A small segmentation model, trained from scratch.
Model: 48-pixel images, arch unet, norm groupnorm.
Training: adamw at rate 0.0029, 26800 steps, batches of 64.
Data: trained on patchworks of several textures, 36250 training examples.
Rows from block 3 of a small segmentation model, named by matrix and row number. Rows with one number belong to one channel. Each number is 128 + 24 x the weight over its row's rms, rounded and kept within 0 to 255. All counts start at 0. Numbers have three digits each.
After each channel's rows are labels from the 100 images, of 14976, where the channel reaches its highest value: "peak on" is the class under the peak. Only what is clearly more common there than usual is listed. The data: patchworks of several textures. In brackets: how many of the 100.
# convs0: first 3x3 conv (model.mid.1.convs.0.weight, 192x192x3x3, standardized in use, each kernel summed), inputs 96-143
# convs1: second 3x3 conv (model.mid.1.convs.1.weight, 192x192x3x3, standardized in use, transposed, each kernel summed), outputs 96-143

convs0.11:087123132142118093131129136120119105141125114121079092092104080132117110145111121076163080076092097114132103162112063106129127108126132116121131
convs1.11:166113148148137137135072114100118116136138160132130123121062134118144126116085126107133140131134112143107125154119141167071088146149116176089118
peak on: plain (25)

convs0.155:128128152163142144147151102151119126135125166181074154100157138127157124158114104120148165123103127155179140138121115130112192156138154162132118
convs1.155:154097111122144128117116094124104102093124127157151102137113138099153116117089131119111171123122161125106136130161114153086115135186097108102100
peak on: crosshatched (25)

convs0.34:131158104112118171117169113164155137085155132174140126166154158135160118138162143140118134132150140136146156140166143161153180152107156126146171
convs1.34:156119112114144121177118093120143126118165109130134111129080102142128104154148110105095126110111146168147142163146155133112112136144104151142069
peak on: spiral (84)

convs0.56:128127141165122129122122139130137116096125137134120112107103153125150097107102113139141148112105112139145115140118124132099110142104155110119152
convs1.56:143129094091107166165156132133162144145102148129092131116103035154120115139131155129089153116147155099115098136142128143147159128107126148150123
peak on: rays (61)

convs0.73:136136118098142144137142112146148123136153103140133148114144160144160118135165117149118105139137151161137159133149164146135136130153120097142080
convs1.73:131120145203106124123134189129134143159109164145132118141139167126118115106120180143187135141134145117118117135126147112124114135106152115115195
peak on: looped (55)

convs0.52:130162145101134149134149139146162143168145124115149116183142175057162106091136126141138174180140138131150165115167175153141112127132052147134144
convs1.52:144130086102118133127153103117145142135139100143163145070115134186093147178156146129099102101123119113122120121134094128142119096114166100132124
peak on: rays (47)

convs0.24:088132134131118098133129136125128099138130105117074090078106082132118112137119116079155083072100101114141096162119057112132126112126135111125133
convs1.24:165109146149141136134071115101115116134135158131134115121062136118145127118084126102131143131135115142106120154118137165071089145150117173088121
peak on: marbled (43)

convs0.130:118126141085153148140134146119132116153157118135113114172113161158137107159115103142090128167108130140146130158154161147131146128146128114140084
convs1.130:122117130168071150074145161135115160113092130147130126131146138118124106125118190122180138136148143111085094135123097114119151122120155098101178
peak on: rings (62)

convs0.8:113125132150123127138146173135142135120148148168132140117188127088121144122162097145146079098109114135143118156144088095107119130106131109143157
convs1.8:104119107128096136144123113150139158108107148109093113159122124146146097149084137148136144101145162118138143167142145123107112116174130129127130
peak on: speckled (31)

convs0.134:143154151116122147136143163131146144139145122149126158167106182084122093092154123143094133192152136158141135138147139142127163151113188139140172
convs1.134:161076097127105166164149104113153162100133126155131117105134073142140102150165132105140116064150116154097152191144106131083104091157101119122069
peak on: rays (86)

convs0.17:151143149160112141091121147113110129095140146129113140125130083097136088102106097141129161134142130152121144088119123118132138122158142130116146
convs1.17:109094086144101125147145183144159145113112119146112097103128134142165085142137155101152139107143157140126116162128124132094113129124098115144116
peak on: spotted (77)

convs0.53:118124136148129152158167143146163147145124127158091127141116162125138120165119143105131099113148164093139150115137127095110149139174112114142137
convs1.53:102134111141135133119131175077114113123130128147161151155133167137062193116132135126133128166133095149127102090107167119129140130132141136136135
peak on: marbled (29)

convs0.92:152143097127136145158151148140145141012149173158150152125137130143160153128143102158080134085137166118145150071149109145145159137174180131157110
convs1.92:136131157146161112130101100112121112172146111119098059152130162111119116151154147120162122160117123152121143132118126133122121132085049155121131
peak on: mosaic (58)

convs0.12:088132134136118091133128136125125104138129110120079092082106082130118111137116116073157082072101102113138091164116055107132127111128136112125133
convs1.12:166110146149140136135071115101116116134136159131133116121061135118145127117084126104132142131135114143107121154118137165070088145150116174088120
peak on: marbled (38)

convs0.163:137131145166026148149139136129134165153146167140159097144081080130132166150129143134150148115142138154150150125152121150128156139090115165126107
convs1.163:087110104108133123119147178139151119120103092141089170074183128116127112078115117147105148177141151092120102136153107080135130118157162110136158
peak on: marbled (55)

convs0.63:103180141109126141121129137121142150172129109118167139126120156134172152164109090121139118117138104130122167140097150149122099070124122148141124
convs1.63:170109123156109167117131132143110138115130141128160161114109097156109111158110179084156185105144173106134079154137112125099135115159166118121162
peak on: rings (25)

convs0.152:128111145154135142083121125130112121144107129122101156123134117125124142149116126079138116091129148150118076090124059098102135123115109120092128
convs1.152:160114154135134148121085104097112123143148150133115121109106135115149128129109118124123105122125104155105166148127137169067080121141115171087109
peak on: camouflage (41)

convs0.145:124139140120111125126153106148128157109156112161161158127144108153154116145147149140107149120139142142178148172139092132142189122110185123149144
convs1.145:167110114142154141151127089116131124112149105151120100111110125093125101102164122140142121100098137167101136184150130113091112141139082143124092
peak on: veined (35); spiral (28)

convs0.30:113119038149088147145149122136165157043150151157167092173119138110125148116137137122135123071129161125136097188149119128117157132145141117132158
convs1.30:127137150118115118163121106116141131169117122118076100095121106126138080124132090157126143123130127150153135161132150136123112107073112146136116
peak on: furry (58)

convs0.183:155127140108098151108136115158128120138157135143143126153131181052163098103143108155122146168145145140134151134163146159125140134138092120130079
convs1.183:139127099150088117104142146133124137145135109135142146121143162190115130170143141142131101131140122115119138133142114118133111107083189113130144
peak on: zigzag (54); striped (38)

convs0.151:132125145070115156132148109130144139098154110131116137089145131144128125130136109149029144185136132130132117135168114130121138120087156144140149
convs1.151:171126123168106154112130114104110129106149117141172095183094166124114130139156154115137106116113140158107104106134156141119130148100121118117117
peak on: veined (71)

convs0.0:117163143144099180161102145132145129081135153123130078118100102135138091152082144097157125096118154132147132138111088121131141132102140120125155
convs1.0:139116138132095103120113162097138127133170108122150167141111148128110127105112135125155095121109095145103174160149158107116098139155161121117114
peak on: rings (30); spiral (27)

convs0.107:135130103093148142136129041109126122157129147137127128162144170124135116123146107111134112111155139145138146155133196128125140133164086110140096
convs1.107:149128145137114147113118158121130140148146171107132133130103115151125136146113159123118102117149115088118174064116137174123129131092161132113156
peak on: cracked (52)

convs0.5:085133131140119087134130139127126102142124111119080092089103082129118110136113114081161083072102105113139091163118065111131129108125135112126133
convs1.5:165112147149138137134071114101117116135137159132130118121061135118144126118084126105132140131134113143107123155119138166070088145149116175089118
peak on: plain (27)

convs0.21:111131122110110140121143106143131116068162104153110159088164138123122127133138110174116172155146138119119124143165122143129174150163160148148149
convs1.21:169116113116159141181150062144140143137148134141129085121113104118133119137170106132123115084128133154128151158157147143118119114145067134141051
peak on: spotted (50)

convs0.76:085090131114119111122160093119107101111074140177104142112143056171119126120138142139121096124117131113054107157096129087107177141123132137131111
convs1.76:145147134143138140125091135129148109155121152131156128111054143144152138107066135093128178123120112137138103134097140142125102162149144131119142
peak on: labyrinth (41)

convs0.51:133122129084105143143167143148150116144150103165121115164129156152157107153151106139118088139136147129143158121147149152124154119150134103157067
convs1.51:127136121157145141104150149130133147120097132132112127128145144114110158107148182113166140139143132130096111125091123088137162138102125126143178
peak on: rings (48); plain (31)

convs0.82:133120141132147133125138137145139116159118141141074155119124152126151084123116110129093130143131149122146144120137137118121140140145189131132149
convs1.82:128107126127135105165163112156152114122081147153155147159139112130113161126139138135151117098124099137148151134097117116143113146143100127131095
peak on: spotted (61)

convs0.91:157125168145057143142144137132149153205144154137139083101139142130131131149138173185155128146143125139126139090153180140134138129152087167146151
convs1.91:092126091091145134098126172100117101073100127121175161120095146133124163115092124100077127118120113101121085096089121120140132153157176102134141
peak on: marbled (100)

convs0.25:121168178120135151128116131123135154149140131115120122075143095154142120186128201126143123142158118130148119140077138123141163124101123181120153
convs1.25:123112092154118146098136142124151109087116133146163121112109138114139128110112118130148110049129138109130142142146095140110112123186140083130108
peak on: marbled (25)

convs0.29:107142125133147157163150149165141136084146144140145159090171113144150139177114178160130119122139139136157130129161102157148181165156129143133126
convs1.29:169138127120146149153115089130133116137164127137123126125100122128138098125118083144094113105107134140129162148170166155119110122153122124128072
peak on: veined (30)

convs0.48:095086128126130107122163099121111113112078148172106148114124066172122128111122129132126097122108133106072089151102132095104188139122133147145106
convs1.48:150131139140132145134091130124145107146122153131146122104048130145153133110062136096132174120125118131133109141101135155112100159150137137116137
peak on: labyrinth (25)

convs0.98:121125145118151119133097135076087133138108145131092103119093071140121115135078132096121127122125131120084077138087099058116138126126145136069123
convs1.98:132113169147102134081096130083109127136138153145134131135067138149130113140098142108130120130131092133080144130105142163087103113098144133082131
peak on: spiral (25)

convs0.42:159157146154121140125138175162136128127167143145128153151148137073169157093146141143140146123148131181154160125138130163126147143101104113135160
convs1.42:137125081118117142147123100124148139132130125168123096146121138166081089162121120130113131123133157129128145173166158146115115109147122110129057
peak on: rays (100)

convs0.166:142147106144105152164185146178163147087140192183170142128177147132163184127151122170158134121135183142157128162151119149152182183079125143162137
convs1.166:143138154175120146099075117090115116146141120129120122114108122132149061136087118124154160123132134150130121199145127138059096122140128156093132
peak on: cloudy (33)

convs0.173:145144148112097158141140138133133156086156149142141157162123144126136146132117073151087114144140137142152142066153096140134146132138186143134128
convs1.173:132098113145156150115132112131148154125111117135135089095151109101125128140159159102174137116139132149110111151125063113100131126143065128117131
peak on: mosaic (61); rings (31)

convs0.191:151157157130134122122123127155118136134166110138123116071195071145180123188135114141122132173157145157133132143129104128149156130119169139125131
convs1.191:165120122173103148105110122110125118126114130150148102158113155119118110129112135150157104067141113130104132143165133149089101124131123124104108
peak on: veined (37)

convs0.165:125119112082162151149108087121119124121140124096122111164109110106130139128106102137071143165137110140125125128128174144120137126166064154117104
convs1.165:141123122160050149144171137138160129154121159142140143121130109151154123109121169138141114099129115114152151089128119131141124108071158151144141
peak on: cracked (78)

convs0.74:124137043123145142118140145140129161039128148149171133158149130117142187137127129114088119117135123142147134143112133118128150116178159138126132
convs1.74:121158169151138090141110132141109118214101126115109100166135174147124118139118118162157145186124144121152122131123175114157116124086119126142145
peak on: furry (89)

convs0.124:165128153111140156114119077140123141109144150137128178128186082144152142144102157132056119149116127149132137110091100130154130130119183147114167
convs1.124:126101116167156106126121129155126133101128131097146093133095168095153116097112147111154111100100121116112173128120123127108070108166100067099125
peak on: veined (56)

convs0.60:155142141126116139120125148142127113154144137103122113099178128064143137114157165150154119142133141143150131156139125135113124157151083166118139
convs1.60:126141110108128142100130081154145143106128138135170119154112112170130127163119136108073122098129144101146147112150110188126156117156138094126094
peak on: wood (52)

convs0.18:088133134134118096133130138126128099140129107117073091081107084131118113136119114081156084072100099112142098163119061113133127112125136110128133
convs1.18:165110146149141136134071115101115116134135158131134116121061136118145127118084126103131143131135114142106121154118138165071089145150117173088120
peak on: marbled (37)

convs0.31:152113149164098150157145156136146128094138166123139112169125136080127170082136158145158101143141135146152107175125135124119132138163142137127156
convs1.31:086163130121090101093130100140130163140134146128113115143126102169126115165131106110132114083151123093131157134144142150144130093092149106156104
peak on: furry (70); rays (27)

convs0.167:143140145127146167158075138082140115171166139113142105128124141137099109152112125143166102136154147162137090165139131107135109144108128139069124
convs1.167:132123128102100173074086098139108152135144160125131125181116133123167115157081152107116161151115122155149149109100152162119103129108150120099155
peak on: bubbly (32)

convs0.168:166128128142129138158138148095134130164131123115159124062096127120135064123134172128127151111138159131133138057167167127153112136119140127131120
convs1.168:152101136101105163100099099119107136139127146159107144100195074120180118130116105115145138135145114149089133159122072111096122113145116124098120
peak on: bubbly (65)

convs0.68:129143103175110147179178175158166182115133165161142096179168156089136162110157153177143113166147180137143130158168139141122154136105101167163134
convs1.68:130140132104096094137111092106106108108142103150123184136100094164124108164119104103119141092142132152146129163111129103104112122154168121140112
peak on: cloudy (95)

convs0.81:145130159140163153137157121147129139177142146177136143087136107157138103157124164135118142175143160130132134066142108163117168135173142138134131
convs1.81:097132127123171098135146152143162132126099142113145103137138172071118179097143096138119109124155101117143157047141129140155112105134098108133100
peak on: camouflage (29)

convs0.37:123121139119128160159136119132144138122170119123112134080122103143155100171114126132133117110121147153160126148161127152104156146153161132114164
convs1.37:163141118137103155102128094127142121130131148160139111124135119106167120104138135120113123062135146155132152109144098159135144155115101122125110
peak on: looped (31); camouflage (29)

convs0.159:120130143158133132104136138145123127136091133131092141125145134124135139148136117094140119087142153149128090112110052096126152122109114124120123
convs1.159:164105154140139153124085105095114121142145155132119125114094132115144128132100123115126117129127106150103146150133137170062086127146115174083114
peak on: rays (33)

convs0.44:160109102101140157148154085153139130090146156169139131191147146110151151118137107141114116120152140143127134104146160144112166143155109150139076
convs1.44:114156142155124113137117168122120111184140148119122134121110151180132139143100169121125142147107115108146157109096165128138121124080155152137168
peak on: diamond (67)

convs0.178:134155171177137129163136166139144153117159129140132107082126137139160100154143161158138157112164148183158135098133177127114141148120133130137144
convs1.178:159113078056125165131148093136151145120134129130123133102135067125153130130156102120084119115154117135106140130150117143141144114150117128147069
peak on: rays (40); spiral (25)

convs0.160:113136137103148148122134102123147149135141111124125166107135091148147115145143091142091155103146165170145115136149142122133124127149147112125112
convs1.160:181125144165087151124123163142134131156140123122125107123113143091204097091116143126157121100136117158117150105146138152128117139104117102113135
peak on: looped (51); labyrinth (31)

convs0.127:125124102123132136119122149122124134136152095117153119094127165099135159117130113158155102081129127149131142135152135130125107116157112122127105
convs1.127:131136136107077150117119124138124144146108169106099126161114085142132103148115155098106137160176114105108126094118130176139175133123127123110139
peak on: speckled (100)

convs0.189:111109143148129143075124128126103118130100132119097155120148126115115146141120116093142123090138136156110092098121062094102132115115101118092129
convs1.189:164112152146139143128077109099116118141141158133127120117077135118146126128092124113126127131129108151106138152126138169066084139148115178087117
peak on: camouflage (31)

convs0.135:172140130113130145080110073126114136105148126125110159125165081104151137108115117115077130136149113164116136116118136150137130112146122146107144
convs1.135:085128152161135087151106166144134120144123131129148100167098177152143130142108132124129122114115125126176159111107160138112090124144114111122123
peak on: zigzag (91)

convs0.185:115125144155129140097138134139119124130092134130091144128151134119129145145137116102143123087143148156125103115119053099132149120107107124115125
convs1.185:164105152144140150126080108096115119142144156132124121117086135116144127130097124113127122132128107151104140152131138168062086133148115178084116
peak on: rays (33)

convs0.32:089133107133136115140144169153126137174116175155136119166124169104153112097111113127141130153120152119124138175135153117125124121117101122131109
convs1.32:149142111085109141119154103115116127156132121126092146096135097140129122130174111161116105116157127134094135129130143102161163119109148121156123
peak on: plaid (96)

convs0.61:158130133138073144157156128153154156046149159146159132148119136133155179126139090153108120086135137137150149084151119147129135136132137146144095
convs1.61:127184154125170111128086130124099083154131091103108120099127146151142115126096150098116174162109142130141121135085110106136145163115111150124176
peak on: mosaic (98)

convs0.59:113093120097141146149091084127094148127125141099137139079118103164128109129082138112111149121118111123103104061126142135085124108162123166072128
convs1.59:119126159100157098137125127130131116128130109109165124114113127096146210121143105105109117102139134111153129024126115159154134125141115117134122
peak on: veined (35)

convs0.1:117093116156145133117127139146134116136138129139159099066092162143134101166120150108143172081151141154137118083151177130080119121138125113108118
convs1.1:147153102059143136128148107155127132121104123122124150125155097119162155111136085152087110131137108127122125091121112129187153130113123123147113
peak on: bubbly (72)

convs0.148:118113141154132142079120119125107124135097133124097155126136120121115140153117121079140118092137145158112083092113060087095134122116107119093130
convs1.148:162113157141136144123080106099112121145144155129119120110092135116153126129100121119129114127129104154104154149128138172067079129145115175085114
peak on: camouflage (42)